Weights of a small contrastive image-text model.
Model: 64-pixel images, encoder arch resnet, encoder norm batchnorm, encoder activation silu, encoder depths [2, 2, 2, 2], encoder widths [64, 128, 256, 512], text encoder width 256, text encoder norm layernorm, text encoder activation gelu.
Training: adamw at rate 0.00086, 18800 steps, batches of 256.
Data: 195000 training examples, 24.7 epochs.
Rows from block 3 of the image encoder of a small contrastive image-text model, named by matrix and row number. Rows with one number belong to one channel. Each number is 128 + 24 x the weight over its row's rms, rounded and kept within 0 to 255. All counts start at 0. Numbers have three digits each.
After each channel's rows are labels from the 100 images, of 14848, where the channel reaches its highest value: "responds to" is what is common among them. Only what is clearly more common there than usual is listed. The data: scattered letters and digits in many colours.
# convs0: first 3x3 conv (encoder.blocks.3.convs.0.weight, 128x128x3x3, each kernel summed), inputs 43-85
# convs1: second 3x3 conv (encoder.blocks.3.convs.1.weight, 128x128x3x3, transposed, each kernel summed), outputs 43-85

convs0.80:100094106140118126161142127118101134120129144099141133150126149116132084123132113081140128106130129047120106151106092126134110141
convs1.80:147132119167118140088101109132132132125150144174129127124095129133111148145108076053106122140143121139103117132133120105093123124
responds to: the character J

convs0.117:079117102127114098119128076133131124135152140148128135156040129120125136126126096128147130111132097148098096131111124111129126138
convs1.117:166134080115178121113130144118092141128190118135084126104182138137132104084151137126117129162125127129125115101132142136134100122
responds to: count: one; the character A; largest: A

convs0.46:119140124120111144138133155146161131143181128113116121126132140144130153114093109133023128122166040097164161125158143124124147130
convs1.46:125093104143131084125121119108124111105127132089112121097109132117114088131126137091069114080123121127118120113109128119103127110
responds to: count: one; the character 9; largest: 9; the character X

convs0.41:132143126080135143063128165135141121144114119125127134123094125129133102134168087051131121145126094111145081140098072126141070121
convs1.41:083084080130148088127120098094122120112128129107165101120138124121095091132108167123111117078106136126127127170112118135107142108
responds to: count: one; the character J; largest: J

convs0.84:142113112057146123131118102126112136126139122151192115135133104130110107155108148114110129139124136098129139151130136163100143132
convs1.84:128134137126136132103123082095127130115194094071131131132130139071102107085174104110097129109109114104126113095117131112126103118
responds to: the character X; count: one; largest: X; the character O

convs0.124:133110083106164111176127105123077139124134051128073119133141124129145100142155138138133117129141149108091139134109141151112066123
convs1.124:117127115169126119136125137135160117125175103119158131100121132128123121121076170113137107099114117107122104101081122128111122129
responds to: the character S; largest: S; count: one

convs0.43:102098116129098104144137112145120113136130142105133123113144114120133095139137100121121132116132035108126120129093127128084103126
convs1.43:109141119109129131140115137117143120124152207131101140106141125135122137119124125125130171116128149146089130123128146127030122146
responds to: the character A; largest: A; the character M

convs0.45:108112119129122133148000130118110132116129124115123155131117128144043119116127119112121137138139117109112126188118138131109119111
convs1.45:164144149152130138131159143110135117128148119129138108134145168150153141122142137159140105130120122131100127164129138079124131099
responds to: teal; count: six; the character M

convs0.38:079150118173161154144128103121116122121129149131119137125145154129126117140124117024084145130136104084132140158184114132153129128
convs1.38:143120113118103114105121134123152095094117127088108095162081060102114117140121100129140096088135106180133098139106132131134129118
responds to: count: one; the character B; largest: B

convs0.25:102138119117107134135184120139124109134139111121094110127122134142138125122118120133135148125147132133123123135126106115121132138
convs1.25:163142184157144145144054140074145157136151136117142120131115117139118103127137126128149069143115096130112132150122127124135139133
responds to: red

convs0.44:091136093129094142127125171120142136118129135089035125157100124133131128106124076139080125135129126129138108127095157103123123107
convs1.44:103128113140115120078103105109126140134185144118056131090136126114118134099133117100142113136121161144116115069151133189123132119
responds to: the character M; largest: M; count: one; the character W

convs0.39:096109130098109093152130103138094115149119136110139128126078132121137127091155085143160128115107093139114093145107127104122095119
convs1.39:143136121134154127130138164159091164151156106136112109128142150123145093125135163122116126157125117104070134074129106151077147124
responds to: the character K

convs0.82:149162096173151131144127095129136137123135137170129125136130141123120160127121134135097130157135070157080122171125123138121139129
convs1.82:127096122124000094127121130126129123110164114122118127106110135130125102129119126123128121093126132126130126092105133162134127125
responds to: count: one

convs0.20:108139114126061122137115131133102123137138166130143121114077110129117147080114152142155140142112117130078050118083124124083087100
convs1.20:138145130126130131117113127116108135130146149157119125147133129123123127113126057138083119130124149142127120110152156148117137126
responds to: count: one; the character Z

convs0.68:111150093134131127149136106086134095122127119114095178140121115184161109127120134118117146130188130120084128181126106109109133169
convs1.68:143125173130131125131131145162116147142110130130132014152125132115119124133140121129132128131087123126138134156130132128128129123
responds to: blue; the character 1

convs0.42:087141147099119152088131228112082145118129110147119117125087135139140114135152103074113120136132126130147115146142135150119120117
convs1.42:145133125083139098122115113109115131101137134137133110132131138119124115095085135110100110132104130116123131141037110105124144120
responds to: count: one; the character C

convs0.40:123100125119136131133136104177116135176145123139125162124137126135092113129125137124129127128135107107096123151135121129107124112
convs1.40:131182132129145158127124160002138111072131123121136117140136123136136124131150121136139108142133127133125133127131133128131130113
responds to: black; brown

convs0.92:122140114091107152133124102130101139132137093099107116150127113126145084104141155093135063177133097082152136159118084135139100129
convs1.92:137184146174123165155141111118119123151129132129121128109133125141132150161116122108134068138148124120126129128144094114120180143
responds to: the character K; the character P; largest: P; the character 2

convs0.37:092088136120141127158138121131105116142126114120127134113037129154121111100128124113150134101131080115135132144128121108129118144
convs1.37:122117128124118090123135115134139120130142134142123129121150133119127130125128115123116126121084142132113134114116141139111114114
responds to: the character 3; the character 5

convs0.74:087115091104155130153113126120099129127148052126128124105111113140128109128136144090132116140124180157119127172116114133092104118
convs1.74:130136128074136113121117105129127135127173135121115134110151134097117138118103136133131125130097136122090114114112152110098107150
responds to: the character O